config = dict(
    hop_length=160,
    text_encoder_activation='swiglu',
    text_encoder_mlp_ratio=4,
    text_encoder_moe='top_k',
    text_encoder_positions='learned',
    precondition_frequency=16,
)
Rows from block 7 of the denoiser of a small text-conditioned spectrogram diffusion model, named by matrix and row number. Rows with one number within an expert belong to one neuron, the router's apart. Each number is 128 + 24 x the weight over its row's rms, rounded and kept within 0 to 255. All counts start at 0.
After each expert's rows are labels from the 100 clips, of 14976 (inputs lightly noised), where the router gives the expert most weight on average: "top examples" is what is common among them. Only what is clearly more common there than usual is listed. The data: synthesised imitations of 52 everyday sounds, one a clip.
# router: router (model.blocks.7.mlp.router.weight, 32x128, trained with AdamW), inputs 0-127
# up: expert up (model.blocks.7.mlp.up, 32x128x128), inputs 0-127
# down: expert down (model.blocks.7.mlp.down, 32x128x128, transposed), outputs 0-127

# expert 12
router.12 [113 139 139  56 152 131 127 100 122 149 118 170 141 148 102 125 144 105 127 167  73 111 102 108 118 122 123 140  98 109 108 121  84  91 115 147  89 102 148  97 113  98 152  61 118 121 106 143 100 136 117 103 106 130 126 142 125 120  90 146 129 103 155 146 105  89 159 139 104 124 134 132 136  69 156 139 131 126 121 139 165 138 138 139 112 119 117 116 125 127 115 135 138  86 131 160 137 156 113  83  96  97 147 101 106  90 179 125 141 114 116 152 106 174 134 115 114 123 104 107 104 136  82 123 101 113 137 105]
up.0 [154 161 167 164  66 164 101 154 174 122 113  75 133 141 156 136 122 118  94 129 105 115 121 132 111 129 103 137 137  90 139 151 107 139 121 118 163 107  98 134 171 126 141  96  92 133 118 132 117  98 143 119 156 169 122 106 107 112 152 126 171 158 157 131 176 164 101 129  95 138 100 107 107 149 104 135 129 111 111 157 140 153 126 161 134 117 133 164 123 156 105 105 112 119 142 103 143 132 136 161 143  91 142 145 150 128 111 137 120 157 122 128 163 112 123 154 162  60 151 123 154 103 102 139 105 131 153 164]
down.0 [126 166 112 140 125 142 123 110 105  98 130  95 125 140 112 158 106 148 171 121 150  84 137 138 135 128  99 154  93 154  98 166 141 127 179 171 120 134  79 141 117 122 176  93 130 154 171 138 119  93 109 139  89 151 138 127 108 141 137 128 121 149 135 167 128 115 115 148  95 126 138 112 134 164 119 146 155  94 124 154 126 125  94 155 122 122 119 126 127  91 171 132  91  72 146  96 134 143 138  85 141 169 151 115 125 111 149 109  72 129 157 138 155 130 139 136 142 102 149 112 113 121 134  96 102  89  88  97]
top examples: reverberation; text has "room"; text has "reverberant"; group: nature

# expert 26
router.26 [169 135 121  85 106 124 140 124  79  94 137 133 192 146 142  94 139 101 115 123 132 120 100 149 137  99 119 154 119 159 110 120 161 108 122 140 152 133 152 153  96 131 114 122  91 166 135 143 111 105 127 131 113  88 156 134 153 139  78 123 123 129 104 137 169 110 147 147 144 107 167 106 171 118 189 143 118  66 125  73 127 112 187 123 115 131 105 115 120 164  82 159 104 125  86 132 127 116 162 123 135 151 146 116 148 121 134 114 150 114 135  92 105 124 140 145 141 123 156 119 148 140  94 112 131 137 149 126]
up.0 [ 87 150 140 175 134 119 135 104 154 105 132  98 130 109 127 185  97 100 148  88 132 146 139 156 119 151  94 137 148 128 146 167 130 133 126 115 190 111  96 149 147 134 119 158 148 183 120  99 158  91 146 142 125 119 143 114 157 129 103 125 137 169  98  86 153 123 140 101 160 109 129 122 140  70 177 134 122 122 123  91 154  92 125 157 144 147 122 114 120 147 156 120 104 134 115 137 123 103 116  93 133  94 156 125 114 110 109 101 155  83 144 138 132  93 152 146 140 145 147 135 104 161 125 166 138 110  90 127]
down.0 [106 133 121 132 117 112 144 141 129 152 130  97 113 176 144 160 112 143 138 123  95 160 110 140 122  83  95 100 103 118  47 113 125 158 108  99 160 132 124 102 121 117 143  90 147 137 144 131 118 112  90 153 142 127 118 146 100 130 112 125 133 104 120  93  99 120 137 113  85 117 100  88 154 162 164 120 126 118 115 130 129 107 138 118  98 171 118 149 136 136 118 130 119 126 141 189  85 107 132  89 126 151  96 117 140 142 142 139 202 114 134 114 117  99 133 143 140 168 105 133 102 110  92  84 107 135 116  75]
top examples: household

# expert 9
router.9 [133 145 119 155 101 127 116 143 142 132 149 149 146 115 126  48 105 100 169 104 130 123 106 125 216 125 155 139 137  99 137 114 160 125 133 115 107 127 112  93 112 120 119 153 105 128 134 143 124 114 130 111 110 149 147 136 142 117 116 141 129 140 111 123 184 124 125 119  81 129 153  86 131 141  96 134 134 122 124  97 134 141 134 125  69 147 109 120 129 160 103 155 114 117  59 174 104  93 145  72 109 132 151 129  85 115 174 118 133  88 150 144 124 117 130 119 111 126 126 110 127 146 120 128 128 171 167 112]
up.0 [135 130 121  95 147 103 150  97 142 123 121  94 140 128 122 121 132 175 169 111 148 121 152 132 125 118 142 121 119 123 146 108 120 133 169 146 105 144  81 139 134 135 128 113 103 103 114 165 152 215 126 135 118 124 174 153 113 116  59 165 136  80 146 134 105 128 143 156 159 146 162 137 147 157 155 104 141 155 119 119  98 117 120 115 113 131 135 111 112 172 112 149 127  87 138 150 115 203 118 170 134 153 113 138 131 127 104 113 130 150 116 106 139 152 109 103 122 138 144  84 136 164 126 129  97 163 130 152]
down.0 [159 142 126  69 120 154 138 160 121 136 161  87 124 111 198 110 136 123 160  91 131 118 128 114 137 125  89 120 112 180 159 152 131 126 103 116 136 139 179  82 134 134 146 156 134 115 116 121 142 104 132 113 138 129  81 147 134 121  92 103 140 141 112 148 174 139  79 118 115 149 138 117 130  95 124 138 113 107 127 110 132 166 108 118 117  96 131 132 164  85 114 153 116 127 181 130 142 120  90 124 143 120 114 102 176 148 100 135 172 133  76 167 121 108  91 143 123 169 123 121 124 144 128 139 112 105 127 105]
top examples: nature; laughter; thunder

# expert 27
router.27 [149 181 106 160 108 140 138 123 134 194 103 130 156 155 108 100 142 115 108 116 120 120 144 141 129 122 115 154 163  95 134 151 151 128 167 118 197 156  66 136 122 143 141 170  95 107 153 115 155  88 125  98  97 156 106 127 111 112 114 117 134 139  97 110  99 116  89 140 128 101 133  89 123 101 136 112 130 155 134  92 114 132 160  98 118 128 146 100 114 157 129 161 133 154 111 174 152  98 132 137 135 105 120 136 127 112  89 166 145 140 147  93 140 150 136 144 118 148 159 121 117  79 147 123 116 148 146 160]
up.0 [ 91 163 141 130 136 120 130 154 140 135 125 162 105 194 103 134 122  77 174 153  96 113 130 163 121 131 128 107 110 143 135 150 116 121 137 111 151 170 116 119 121 140 143 154 149 119  99 107 121 123 115 117 148 143 107 148 165 120 109  94 157 112 109  76 113 138 166 122 135 124 121 144 102  57 123  81 147 151 122  97 115 114 139 149 123 110 113 112 127  98 124 116 111 122  79 179 154 151  73 117 153 165 133 146 158  98 106 116 105 133 174  60 118 135 123 113 132 132 111 139 137 146 130 128 127 141 156 134]
down.0 [154 129 141 123 141 127 123 158 125 115  97 129 138 164 134 162 135 160 153 160  86 123  82 170 148 154 122 126 128 133 130 124 105  90 137 107 103 152 103  93 146 117  95 116 134 165 141  78 111 128 135 116 136 149 113 150 144  27 105 131 138 129 122 124 119 174  87  89 173 155 118 128  86 137 144 120 112 138 103 118 130 120 144 140 117 147 145 156 123 158 104 105 105 159 145 100  98 162 104 101 146 134 115 173 116 132 132 161 133  98 129 134 144 140 145 113  82 115 119 107 134 157 129  91 140  92 142 150]
top examples: howling; crying baby

# expert 29
router.29 [125 145 114  80 149 142 124 108 116 128 130 151 172 170 123 123 149  83 100 167 101 114 113 146 165 106 129 154  90 157 101 146  88  88 124 164 101 123 128  94 120 127  89  69 120 134 137 114 116 135 120 101 119 127 135 134 142 140 112 145 136 107 135 153 119  74 157 134 104 132 149 120 176 106 148 150 127  94 112 165 154 146 149 146 123 113 121 116 102 105 128 139 147  84 147 153 125 167  85  80 101  94 154 119 107  96 167 140 163 141  96 158 106 157  94 141 119 111 132 102 136 123 123 104 103 123 134 112]
up.0 [145 109 102 130 117 131 137 109 140 147 117 165  89 118 138 140 117 141 126  86 158 126 149 117 180 152 164 120 153 114 115 132 103 110  61 112 124 144 154 159 122 120 141 116  95 161 132 117 117 128  97 123  97  72 166 129 161 161 171  96 160 128 120 113 120 149 137  85 136 127 130 120 100 113 128 112  80 157 134 144 152 136 169 158 151 118 143 113 184 191 131 122  98 135 125 114 113 144 141 190  90  82 111 139 110 144 159 133 134 133 132 120 111 121 153 118 107 140 142 143 138 147 126 165 155 125 111 107]
down.0 [110 104 135 104 183 130 129 122 135 140 157  72 170 131 142 152 153  98  90 146  96 111 132 113 116 152 128 149 100 115  91 158 147 103 140 121 100 147 137 109 145 113 111 137 109  97 109 111 129 166 143 152 105  99 151 143 150 109 150 154 111 140 126 111 123 111 144 101 140 121 144 113 152 120 138 112 126 128 135  87  98  53 135 181 133 110 128 138  92 117 126 144 138 145 176 161 123 142 103 154 152 144 110 156 139 121 130 176 147  99 127 111 123 183 113  73 164 113 143 135 145 149 103 165 166 121 111 119]
top examples: nature; rain; rumble

# expert 19
router.19 [127 124 133 105  99  89 123 152 134 155 117 119  87 114 137 132 123 172 154 114 120 103 149 109 131 119 185 141 137  86 226 127 153 144 121  73  97 127 135 158 131 120 141 176 135 140 119 116 128 127 127 137 120 109 126 126 122 111 124 127 107 132  66 120 155 150 140 135 118 122 108 152  95 139 107 116 136 147 140 107 140 143  95  99 123 138 128 153 136 170 134 107 136 146 120 104 129  76 157 152 138 113 121 124 130 155 119 116  92 131 156  62 133 103 144 109 123 156 139 150 114 146  99 130 163 180 143  85]
up.0 [115 144 107 112  86 129 125 159 146 139 134 175 160 143 155 129 117  97 140 140 128 115 117 148 174 119 132 139 168 163 117 131 137 148 141 105 142 178 173 123 112 129  96 156 181 141 134 132 146  95 145 137 111 151  84 140 143 173 113 141 111 146 110 163  82  99 124 130 144 111 114 128 119 153 140 106 132 177 126 145 105 161 140 107 129 125 135 124  96 109 124 133 115 156 158 136  95 159 141 165 112  94 111 119 156  90 155 145 154 105 121 194 104 174  83 126 153 110 169 116 130 141 139 115 158 108 112 113]
down.0 [147 128 142 100 157 121 128 148 137  56 143 113 147 171 122 169 151 204 201 121 153 129 132 135 130 158  98 126 131 122 101 127 150 121 118 157 143 128 122 124 138 116 158 119 110 123 123 127 121  98 122 133 120 125 122 129 118 103  91 145 128 162 134 108 129  69 115 132 150  80 149 176 122 138  87 100 129  87 128 151 125 120 154 137 114 122 129 116 118 178 138 154 131 124 141 126 129 126 139  94 137 124 138 140 112 102 111  54 131  96 134 144 138 146  98 126 124 127 141 130 123 175 109 134 123 140 118  56]
top examples: household; typing

# expert 3
router.3 [112 141 116  91 143 138 119 110 113 154 123 154 151 161 129 121 139 100  91 175  84 111 108 148 161 103 120 143  91 135 107 136  77  89 149 167 134 138 126  82 123 115 128  69 122 124 130 142 111 149 113 105 128 149 154 135 132 123  99 139 142  79 118 124 103  66 151 123 109 116 142 141 151  78 140 137 130 110 109 132 136 157 142 132 130 116 129 127 100 102 125 160 137 107 144 160 113 180 133 103  94 111 167 121  91  89 173 142 155 138 102 168 104 182 134 138 106 132 125  96 119 128 109 103 101 109 128 140]
up.0 [112 139 108 155 111 169  94 104 177 128 138 104 141  88 127 116 133 113 163 129 105 132 151 147 182 124 111 110  89 117 186 126 165 106  91 165 109 117 144 163 125 165 102 131 161 164 120 111 115 112 123 124 147 130 125 104 127 145 103 132 149 113 106 121  99  83 107 120 132 114  85 169 111 170 127 142 116 157 138 144  89 137 156 149 152 163 111 134 163 155 121  99 126 134 116 153 101  92 134 110  82 169 143 142 127 146  99 123 116 155 149 107 124 138 168 116 114 150 131 187 139 128 140 147 158 123 141 154]
down.0 [108 151  83 117 159 128 132 138 152 116 103 105 112 172 115  94 111  89 125 108 170 146 146 117 121 179 140 140 181 137 125 179 134 154 139 127 148  70 144 113 123 120 116 127 133 138 150 144 131 158 104 129 103 148 112  89 141 137  99 117  98 139 104 183 127 138  76 119 116 102 131 138 104 112 125 123 128 141 140 127  98 162 140 154 169 120 118 127 131 175 132 132 112 105  77 125 121  91 165 115 148  83 120  85 117 161 129 149 107 137  88 136 118 122 119 140 104 123 139 155 163  78 127 146 166 129  96 120]
top examples: reverberation; text has "reverberant"; chatter; people

# expert 22
router.22 [110 150 112 136 133 169 139 127 167  97 143  90 152 149 141 126 138 141 112 141 145 142 126 158 148 135 137 120 153 168 118 134 157 169  97  88 161 149 148 161 126 125 108 180 139 123 137 108 182 108 110 132 127 138 131 157 123 141 135 151 157 149 150  64 106 127  95 127 137 177 134 135 140 153 126 124 111 140 112 165 113 117 144 152 100 141 103 116 143 124 154 116 139 112 152 119 122  61  64 147 105 103 120 163 127 109 140 144 143 140 101 198 139 126 140 110 135  79  87 133 135  98 147 136 142 101 114 123]
up.0 [107  98 116 111  90 172 107 118 122 158 144 157 174 138 119 146 134  65 149 121  67 120 110 122 108 114 135 161 104 155 169 147 131 122 127 136 144 119 127 108 150 147 159 118 121 116 145 143 127 134 118 111 125 137 116 149 134 163 139  91 112 106 157 180 126 146 109 119 155 163 166  87 136 155 119 106 131 136 111 187 102 188 102 123 179 148 105 123 144 101 122 165 148 131 113 152 143 167 108 111 123 145 158 125 136 120 179 125 126 102 119 173 103 110 125 173 109 123 134 111 137 148 120 159 115 130 145 133]
down.0 [148  93 120  89 132 156 122 137 157  86 197 130 130  83 131 125 142 137 127 106 136  88 138 121 180 118 112 145 175 119 147 121 162 148 125 134 144 167 160 169 123 109 120 140 138 130  73 120 130 149 153 144 145  95 167  94 138 115 146 125 147 145 100 120 150 146 112 124 127 125 141 114 119  93 131 103 157 135 129 121 120 129 143  75 146 121 128 149 155 130  85 143 132 158 126 108 101 141 209 139 118 107 147 129 175 154 105 113 119 101 157 140 111 117  94 109 121 127  82 131 113 149  92 123 117 110 117  93]
top examples: phone ringing; signals

# expert 28
router.28 [119 159 111  81 146 153 130 119 104 140 130 146 169 147 111 139 141 100 124 167 106 116 108 133 162 118 127 148  72 127 118 141  90 111 146 135  98 134 106  73 118 131 130  62 117 133 130 119 103 139 118  97 129 110 170 147 131 133  90 159 139  77 140 154 124  84 122 125  80 135 159 136 164 111 131 147 126  99 116 161 152 152 113 148 122 124 117 138 121 117 117 143 123  95 101 144 110 162 110  63  93 111 167 121  96 106 179 143 175 115 128 159 110 150 122 122 114 128 127  87 132 108 122 116 100 123 105 123]
up.0 [140 123 161 163  98 129 123 162 171 116 148 131 158 151 126 103 160 162 153 102 129 127 111 126 113 114 149 165  95 146 153  98 105 138  74 145  90 106  90 135 103 135 117 136 138 108  77 135 142 129 126  85 137 112 153 111 124 107 109 126 113 173 125 122 169 113 141 106 156 157 119 134 133 117 168  68 120 169  96  74 133 101 131 131  64 105 113 143 101 147 108 113 114 131 138  89 113 153  99 103 147 124 119 117 141 105 100  88 129 105 121 124 109 140 151 127 122 127 107 113 112 127 143 144  64 137 133 114]
down.0 [114 115  90 143 123 141 125 182 133 144 109  65 139 105 134 123 143  96 146 119  85 129 121 144 141 127 103 123  60 155 102 111 122 124 133 123 140 176 103 129 147 101 153 105 121 144 120 106 120  64 129 119 102 138  93 116 126 126  96 161 131 135 168  93 121 110 126 137 135 132 115 152 115 112 144 140 136 126 169 106 150 139 134 112 158 132 147 138 127 104 147 161  97 135 175 147 139 150 174 131 124 107 141 137 176 157 128 202 147 154 157 150 119 156 124 118 113 152 100  88 111 138 128  83 126 103 128 151]
top examples: white noise; zipper

# expert 7
router.7 [124  95 145 131  96 141 118 136 128  87 151 105  92 141 138 122 112 170 171  98 126 105 105 124 145 129 184 111 155 148 136 112 126 114 144 138 135 153 153 163 123 120 117 126 165 132 135 148 115 107 115 163 135 105 153 132 144 159 151 144 119 122 141 110 158 169 160 129 115 148 124 102 139 170 190 124 129  68 138  87 143 128 101 175 108 142 128 157 138  79 120 123  97 121 140 109  73  86  93 149  98 172 119 119 110 123 147 147  97 110 156 136 114 158  80 118 112 107 115 124 146 168 151 136 122 115 141 130]
up.0 [105 135 164 150 148 128 132 125 182  93 133 123 171 120 150 165 123  97 118 145  80 172 149 117 182 131 100 116 125 148 102 135 165 162 115 125 118 122  66 158 117  95 138  88 142 158 153 122 131 114 153 121 164 159 132 140 141 141 145 138 144  91 146  99 119 130 133 128 152 174 123 113 166 164  94 135 111 166 100 129 127 108 119 151 166 150 132  99 148 150 115 117 101 105 114 101 109 128 102 165 107 133  91 161 119  92 136 113 142 108 126 152 137  82 126 102 109 132 121 118 121 119 114  70 123 107 122 153]
down.0 [156  80 116 115 153 124 119 127 117 116  91 136 149  91 140 125 172 164 123 115  86 115 106 167 145 104 119 105 112 132 155 153 160 101 187  85 140 122 126 140 125 120 159 129 114 148 117 121 119 110 113  72 113 130 114 164  82 149 138 158 160 147 143 144 132 144 129 162 136 105 133 116 119 117 146 121 154 138 138 151 142 125 121 133 126 105 172 133 181 128 173 117 122 123 111 148 127 130 129 117  99 105 141 192 135 175 108 194 127 144 145 137 163 139 136 136 154 122  64 101 164 127 111 119 152 115 129 132]
top examples: animals; howling

# expert 20
router.20 [126 129 128 107  93 153 126 151 122 120 102 101 117 152 120 178 129 125  75 125 123 134 146 123  67 149 102 131 132 150 175 153 126 166 123 118 163 124 132 175 153 126 128 158 135 143 128 126 138 119 143 148 132  96 120 119 111 148 113 143 130 118 164 157 105 100 121 113 148 143 138 129 135 126 135 103 132 131 104 158 118  93 141 125 136 140 127 139 147  99 163  92 135 183 180  77 152  61  94 159 117 137 121  99 153 179  79 129  93 147 136  92 142 126  99 147 141 151 134 148 109 115 181 141 144 147 139 110]
up.0 [128 105 185 127 135  87 126 161 118 142 132 133 110 126 154 104  92 135 137 123 137  74 159 146 128 157 129 152 140 139 137  90  99 129 115 145 104 120 130 114 130 147 125 166  90 118 145 144 160 131  98 162 147 135 166 157  97 158 156 163  70 132 148 102 144 108 135 132 126 102 123 133 172 138 138  84 183  80 163 100 122 144  93 151 141 143 143 167 109 117 145 147 149 156 147 129 120  86 145 152 134 107 178 120 141 127 127 139 114 103 137 127 137 146 120  71  91 155 146 118 114 116 143 166 134 144 104 107]
down.0 [137 123 101 106 130 173 166 120 137 103 129  90 136 152 130 141 167 134 157 126 130  82 152 104 129 145 143 138  89  96 134 107 134 127 152 107 108 122 112 141 127 122 127 149 149 121 152 158 149 148 143  86 113 118  94 136 124  83 142  96 195 104 117 110 141 112 146 124 129 108 133 114 123 103 137 118 177 150 108 143 120  91  83 150 136 145 132 151 136 141 155 159 106 116 155 132 117 158  93  98 115 122  86 124 141 149 121 138 174 109 148 142 106 152 111  67  99 127 109  87 102 178 148  86 103 111  81 142]
top examples: household; typing; clock ticking

# expert 18
router.18 [104 146 107  86 147 136 120 123 106 147  96 160 146 175 107 125 144 106  85 167  77 117 117 135 155 115 109 141  71 138  92 127  89  89 134 159  86 139 135 126 126 110 115  69 138 145 136 130 115 151 113 114 127 118 170 141 129 116  85 140 150  98 127 151 119 117 147 128 114 140 163 166 159  64 145 144 125 111 108 151 139 127 157 135 125 126 108 118 120 113 104 148 134  90 139 149 135 167 115  79 119 105 156 103  87  70 160 129 148 149 110 136 112 152 124 135  99 128 109 110 130 102 100 114 106 120 142 129]
up.0 [123  85 130 162 126 114 150 150 111 176 122 127 150 102 173 112 133 150 114 113 154 156 143 131 158 103 140 135 136 123 148 124 122 148 172  80 154 159 147 116 129 133 156 142  93 103  84 121 108 139 112  94 130 141 138 119 136 100 114  89 136 147 125 156 111 146 137 155 117 113 144 133 119 145 136 127 168 141  97 100 171 109 139 122 133 135 133 169 178  90 139 126 172 121  98  86 126 102 103 137 143 123 116 151 162  77 122 166  83 123 170 125  81 131 143 126 141 147 110 135  99 138 146 168  67 110 142 113]
down.0 [130 117  98 126  89 133 156 130 157 145  65 115 135 114 163 102 138  98 102 149  90 112 160 107 149 116 161  66 132 139 120 129 121 120  77 169 113 129 116 112 140 110 115 132 133 107  96 143 149 140 113  87 146 122 118 129  84 141 153 135 117 126 101 129 106 150  67 136 105  96 149 147 101 135 135  92 148  93 136  96 142 128 153 123 165 137 159 137 101 157 155 124 130 144 117 103 102  94 136 126 141 158 128 152 146 126 155  66 154 141 114 118 147  83 101 112  85  98 150 100 138 119 141 134 122 165 131 105]
top examples: reverberation; text has "room"; text has "reverberant"; nature

# expert 13
router.13 [101 144 115  66 135 148 125 106 113 142 135 146 153 161 124 132 138 111  94 175 104 108 101 138 132 118 105 134  79 169 112 134  78 107 141 148 122 127 146 106 114 111 113  66 141 138 110 150 123 138 115 111 136 120 137 154 120 144  97 150 136  93 121 130 101  89 163 115  98 142 147 129 161 121 143 143 119 115  99 146 149 143 147 158 118 124 104 134 106 120 108 146 133  89 136 157 122 180 116 106 104 103 159 107 104  78 203 143 162 135 104 175 100 155 113 122 107 110 112 103 126 141 112 116 103  82 122 131]
up.0 [ 52 109 130 105  82 100 114 114 153 175 127 152 127 139 127 143 123  87 175 119 154 116 172 135 136  89 157 109 118 109 140 138 110  99  71 125  91 153 143 126 106 150  96 148 100 119  79 143 173 126 122 118 134 140 160 145 118 114 133 159 152 129 104 116 100 131  93 136 111 151 144 159  97 122 107 137 125 148 133 117 148 154 136 142 141 143 130 171 136 133 109 115 146  95 130 123 151 123 153 172 140 118 144  74 137 102 120 101 137 140  97 113 162 121 199 143 117 131 131 157 147 130 130 125 101 139 105 108]
down.0 [136 136 143 108 109 151 126 130 169 129 101  81 129 115 153 133  84 135 173 103  92 137 106 118 128 115 146 128 133  78 157 147 156 125 117 142 160 103 112 142 108 153 118 128 163 159 105 158 140 161 137 110 109 173  93 132 132 113 114 156 157 147 153 161 111 142 175 130 119 136 114 119 138 161 109 126 111 143 161 134  88 146 138 169 115 118 120 115 127 154 136  64 125 111 148 111 129 121 164 161 114 110 121 150  88 147 147 176 121 124  78 140 108 153 174 151 134 145 108 134 152 178  79 135 119 142  99 114]
top examples: pink noise; nature; white noise

# expert 23
router.23 [100 152 122  83 145 150 134 106 121 121 116 151 152 168 119 109 128  85 116 163 103 130  94 146 168 118 117 136  90 166  81 138 100 112 136 129 103 135 143 114 114 110 122  74 155 145 118 122 116 135 109 106 125 121 188 136 123 138  92 154 138  83 125 150 111 106 160 128  84 131 140 152 148 101 122 149 114 124 113 174 141 144 147 166 123 137 114 135 121  93 117 134 124  98 127 142 128 158 112  78  84  85 148  98 102  74 165 117 139 142 106 151  93 159 126 117 127 117 107  94 122  97  93 120 100 106 124 147]
up.0 [110 114 137 115  81 145 103 123 114 163 152 137 159 133 172 138 149 134 110 105 142 147 155 146 107 103 123 145 141 115 122 170  92 115 149 196 124 123 108 144 143 159 140 106 101 116 101 125  86 141 157 148 139 181  66 169 147 142 123 150 104 109 120 161 160 115 159 166 146 105 148 147 147 136 143 131 108 132 118 122 114 159 104 171 126 124 105 110 119 118 108 131 162 153 148 122 115  91 143 129 150 162 141 105  97 152 141 122 139 132 170 159 146 126 118 127 189  99  96 141 108 117 106 138  95  87 135 140]
down.0 [116 117  83  94  87 114 111  93 113 133 156 130 148 136 119 180 127 156  92 120  83 133 146 116 140  86 145 122  87 129 144 107 134 120 187 143 127 160 119 144 175 106 110 113 117 140 115 176 140  65 137 129 123 151 102 123 120 122 167 112 135 152 164 129 134 123 146 171 131 151 138  98 158 159 154 148 107 111 136 110 153 163 110 163 144 167 141 130 131 170 131 128 148 128 119 118 150 139 161 111 117 100 125  91 157 106  96 133 124 103 125 153 141 161 141 152 149 127 163 145  98 115 135 135  78 134 129 175]
top examples: white noise; electric buzz

# expert 15
router.15 [110 156 118  95 145 146 127 122 122 138 114 146 164 179 103 110 138  92  96 171  94 119 100 141 152 112 118 149  84 136  94 134  87  86 139 163 104 120 135  96 105 108 130  82 157 145 130 129  99 149 108 106 118 129 140 139 128 131 103 141 137  98 140 145 103  89 145 133 116 116 142 148 162  89 151 150 131  91 102 157 147 134 171 155 110 115 107 129 132  85 114 146 132  81 152 163 132 168 116  96  91 103 157 131 111  82 159 136 161 140  91 156  99 158 129 125 118 106 121 101 128 106  97 124 106 103 104 131]
up.0 [109 151 127  46 128 173 148 145 113  97 115  96 123 133 148  94 141 109 107 158 147 118 141 117 115 145 105 116 119 119 162 150 144 142 160 145 171 131 137 138 170 173 150 155  98 154 139 155 127 137 101 118 121 132 117 135  92 136 116 132 140 183 149 145 134  89 140  78 138 166 120 169 130 146 114 148 157 119 110 142 141 123 123  93 161 116 144 119  83 129 156 111 144 123 159 131 125  93  98 117  67 142 137 134 136 134 139 122 149 131 129 167 128 105 136 147 129 135 158 191  97 121 167 136 150 115 142 160]
down.0 [116  92 139 107 156 117 136 109 153 126 106 137 117 152 120 137 114 183 126 130 101 134 115  93 181 163 105 165 118 101 148 154 121 141 164 130 197 171 144 118 163 118 178 159 150 130 148 127  91 124 120 141 130  88 138 108 153 104 162 103 111  89 153 167 130 114 128 127  64 143 128 175 108 107 141 130 123 128 111 164 119 128 125 132 126 107 118 139 142 125 130 140 168 112 125 122 121  86  70 153 125 113 160 149 137 104 101 148 153 161 130 157 130 106 158 130 161 112 133 116 106 175 115 124 118 131 124 136]
top examples: reverberation; text has "reverberant"; text has "room"; rumble

# expert 11
router.11 [111 138 128 101 154 149 129 105 109 156 111 148 161 146 116 130 142 110 102 182  93 122  91 130 160 118 103 147  94 132  95 157 102 105 137 160 113  95 114  96 114 126  99  69 146 134 131 129  95 142 115 123 115 136 151 140 142 158  94 140 128 112 104 141 127  86 170 139 102 114 149 130 142  97 146 148 119 118 112 152 161 130 132 154 122 129 104 109 114 111 101 164 134  98 135 169 107 149 116  82  97 103 143  92 100  87 180 124 176 149 103 178 102 158  87 150 115 117 108 100 121 120 109 129 115 114 154 113]
up.0 [111 124 108 152 120 137 132 106 174 155 138 129 141 161 113 160  95 134 181 101 141 145 115  78 150 154 162 119 115 133 124 155 124 128 115 159 141 128 153  83 151 178 111 128 103 159 104 142 143 144 105  93 134 151 137 123 122 150 120  87 139 168 160 141 122 144 106 146 172 152 105 119  86 130 157 127 125 106 125 106 107 135 146 139 103 170 129 105 112 138 172 170 179 132 151 127 132 138 133 129 133  86 186 155 152  94 164 102 115 131 138 148 167 140  94 145 150 126 118 161 107 135 146 142  86 149 144 135]
down.0 [154 153 161 176 150 136 153 121 154 144 123 154 104 146 149 141 105 122 138  88 101 115 116 138 144 110 133 141 103 103 140 139 129 151 134 141 123 131  92 115 118  67  93  95 183  94 146 130 155 132 112 104 158 136 135 154 120 127 131 109 156 119 131 136 102 165 131  95 178 130 136 134  95 112 135 130 121 123 130 161  97 146 100 106 156 154 136 104 121 134  76 141 161 132 137  97 134 168 136  96  93 113 162 112 135 115 178 155  94 146  98 146  71 106  98 123  89  90 121 126 143  98  94 133 101  99 136 128]
top examples: people; applause